Weights of a small audio frame classifier: mfcc input, 70.8 epochs.
Rows from block 3 of a small audio frame classifier, named by matrix and row number. Each number is 128 + 24 x the weight over its row's rms, rounded and kept within 0 to 255. All counts start at 0. Numbers have three digits each.
After each channel's rows are labels from the 100 clips, of 14848, where the channel reaches its highest value: "strongest on" is what is common among them; "peak on" is the class under the peak. Only what is clearly more common there than usual is listed. The data: babble in 24 made-up languages, each with its own sounds, syllables and stress or tones, from a formant synthesiser.
# conv: pointwise conv (model.blocks.3.conv.weight, 384x384x1), inputs 0-127

conv.289:160162140100112125140122114160103156127147144129098153085149124136128135134071134114132123082103149086113122110129137091130130159131136162117120143106126099123109133110099169154156127160143134110109110131150103134114114137114112153142122138117207119125160159127127175150139133121140107156114138132131129153144140149126124081120100177131114156086121114122111131116114124104092126124123
strongest on: /ç/; /ɔɪ/; pink noise
peak on: /ɔɪ/

conv.43:087106116115145131129138172153127158117159117120152143159134136158135108146098090096145122113137069125123163130128120115119146126139137127122057144142112123109095130117122154143174126122131083099092152145122157086123124135131130118114098121103144142130105165137169132086123091086133148144187147101100154171098112119122119130114117165153147110120101091161112108134149147083145113153137
strongest on: /k/; pink noise
peak on: /k/

conv.138:131121100101091083121133114110117135093165164093153132132110129144167165155157131153088128157117144141090124117154093164099098098095087145113118100158132109154132142124141134144144114146074129124150112130108104127123110135096051099112156133137173132094136125143133171074148172125159081120123136125113142136081111167179150165163128096095095135110104127131109141082129130142135157077145
strongest on: /ç/; /ɔɪ/; /y/
peak on: /ɔɪ/

conv.324:084147169121106115147126134118119136123123093084182123160114083120108112132094117144148078135114108172142118150100165202158111095160093135092099129118136145188152118090163096070138141069072143136110111131138148119119129141108127115151155091136105171130140153137117138146148143113130120065092147097126128149162106153127142100142090119140107136117118162094157138109112081113147144149104
strongest on: /ç/; /y/; /ɔɪ/
peak on: /ç/

conv.199:157124149117133125125136122144119135078125128145107122149092178124121176122152139122126120127110138159098114137142111118146124072127110119166109130168073120131166176151124086129074112121126140118131105150141138147121107136140104125080162147084102080085104084100063082127113135110134116058151112118155149165158126112162091102141100144171151118130118153127099126150130113130095147118122
strongest on: /k/; prosody: stress on last syllables; /u/; /h/
peak on: /k/

conv.66:102149143141163065129123111111103121118153081162100168157163123120105108144133120142122132112130138163095113198099124174100113131158098116130099131095117087136139108139151123111107096119138112127146135136160145116148158095148110142099116129115152131119108150129140101167121128095132161121174149120122141108134142127139149151113097155075109125164091153055123119114141147106130137134144
strongest on: /ç/; voice: child-like voice
peak on: /ç/

conv.322:135121164099139111106127113124135000144136142097124080025116134142145140144137122125122129118149128155095028141147121155125138140138129128141118128119128131145159137119116088121129162137150115090129125094123125147120156126132125136148146137126127108107116121126112115130097134140102156146135136131151135050123123136121126160144106138082122116116159102117127051134096151122148137122101
strongest on: /ç/; reverberation; /ɔɪ/; /y/
peak on: /ç/

conv.2:113130105145161183155145146106120108113126122161119122144124123107136098137146126129117144123149142135150123091142129189064127125135139113140073115150137132116125076151141135135135115121110114110134140138140081131136120180123115108160072131107155146088125140118130132115131135144107102084117114107118117120116122156094157137118142115117106152106089088115113105112129146143118132106120
strongest on: /k/; prosody: stress on last syllables; voice: deep voice; /u/
peak on: /k/

conv.372:145142113086138130131086114071132113078126132100119103087116153226142074111098140133129141168153111174130187106091135171148132130145096122146101098103092167107153090129137098151094085091049152099115122121114162091131147088153137171119120166104117134132144123138133140123174088137148141101141109136086136102146142138138106120124113134137131150126124131143133101109120128164146109129097
strongest on: /s/; /ts/; white noise
peak on: /s/

conv.13:127151157135145166159129176100122130110108139152110108113080129192118095143163145104100145111133113138172121152146124134085133150114149120086115159121123094119085150102122073153144123142173133156153126164125150125113110162126200111149138107126131105130075111074130151117123088136140102119117163124118127116126141147152150129115105152100167118108103112087135117124135126146145103123139
strongest on: /k/; /s/
peak on: /k/

conv.222:147127144157112101130156126105144140089138168144138118134112112085119165144161115102123108155153152138137118106140103136080102107129143111137120098126154125151129097158133097126091141110106103104167157131118131135159126109119056135107074137069107119148159090144089131121160147142124172119117095115159135152119128134121157171104155160131131123124142095127174139113116128134116120092131
strongest on: /k/; prosody: stress on last syllables; /g/; /aɪ/
peak on: /k/

conv.185:179183149134078120133106138155113114116167203148130118133122103088089158121085101169147144127132117147129124106157145115115111076111127129111149140102115131132084132118087123127149158096133147102114113152137115132139139123135104136126160151110126146165111111148130110120128091174129140114120116134145128126136119157100105090107130142151142145154116123147108151143119150120125126079123
strongest on: /aɪ/; /w/; /ʊ/
peak on: /aɪ/

conv.62:148107111145101138133098124087108140105151117143134161101125171102120118193108088122128092092099132081138149120131142152113084158058107142085137106110134153107142107099134088155135109157138148144158099115120109099146096110137144134151071101145115125118173151126125116132123087118208137137101114150084130174142109133128114143093116127123139148114115115080089130144093107072097092159138
strongest on: /k/; prosody: stress on last syllables; white noise
peak on: /k/

conv.114:146084153122095130118140111117095139134114106118139100115121113150122140119098080166167140136157126103127131090146115163108163155095111112126124122104118158167108105116109132150154128114117145134155139128097116160119104127101162157097157146115132066123153103126130138191146157101095155127115152109137149173160151145149150176123086108156117170106142126142138107125146116085112136142148
strongest on: /aɪ/
peak on: /aɪ/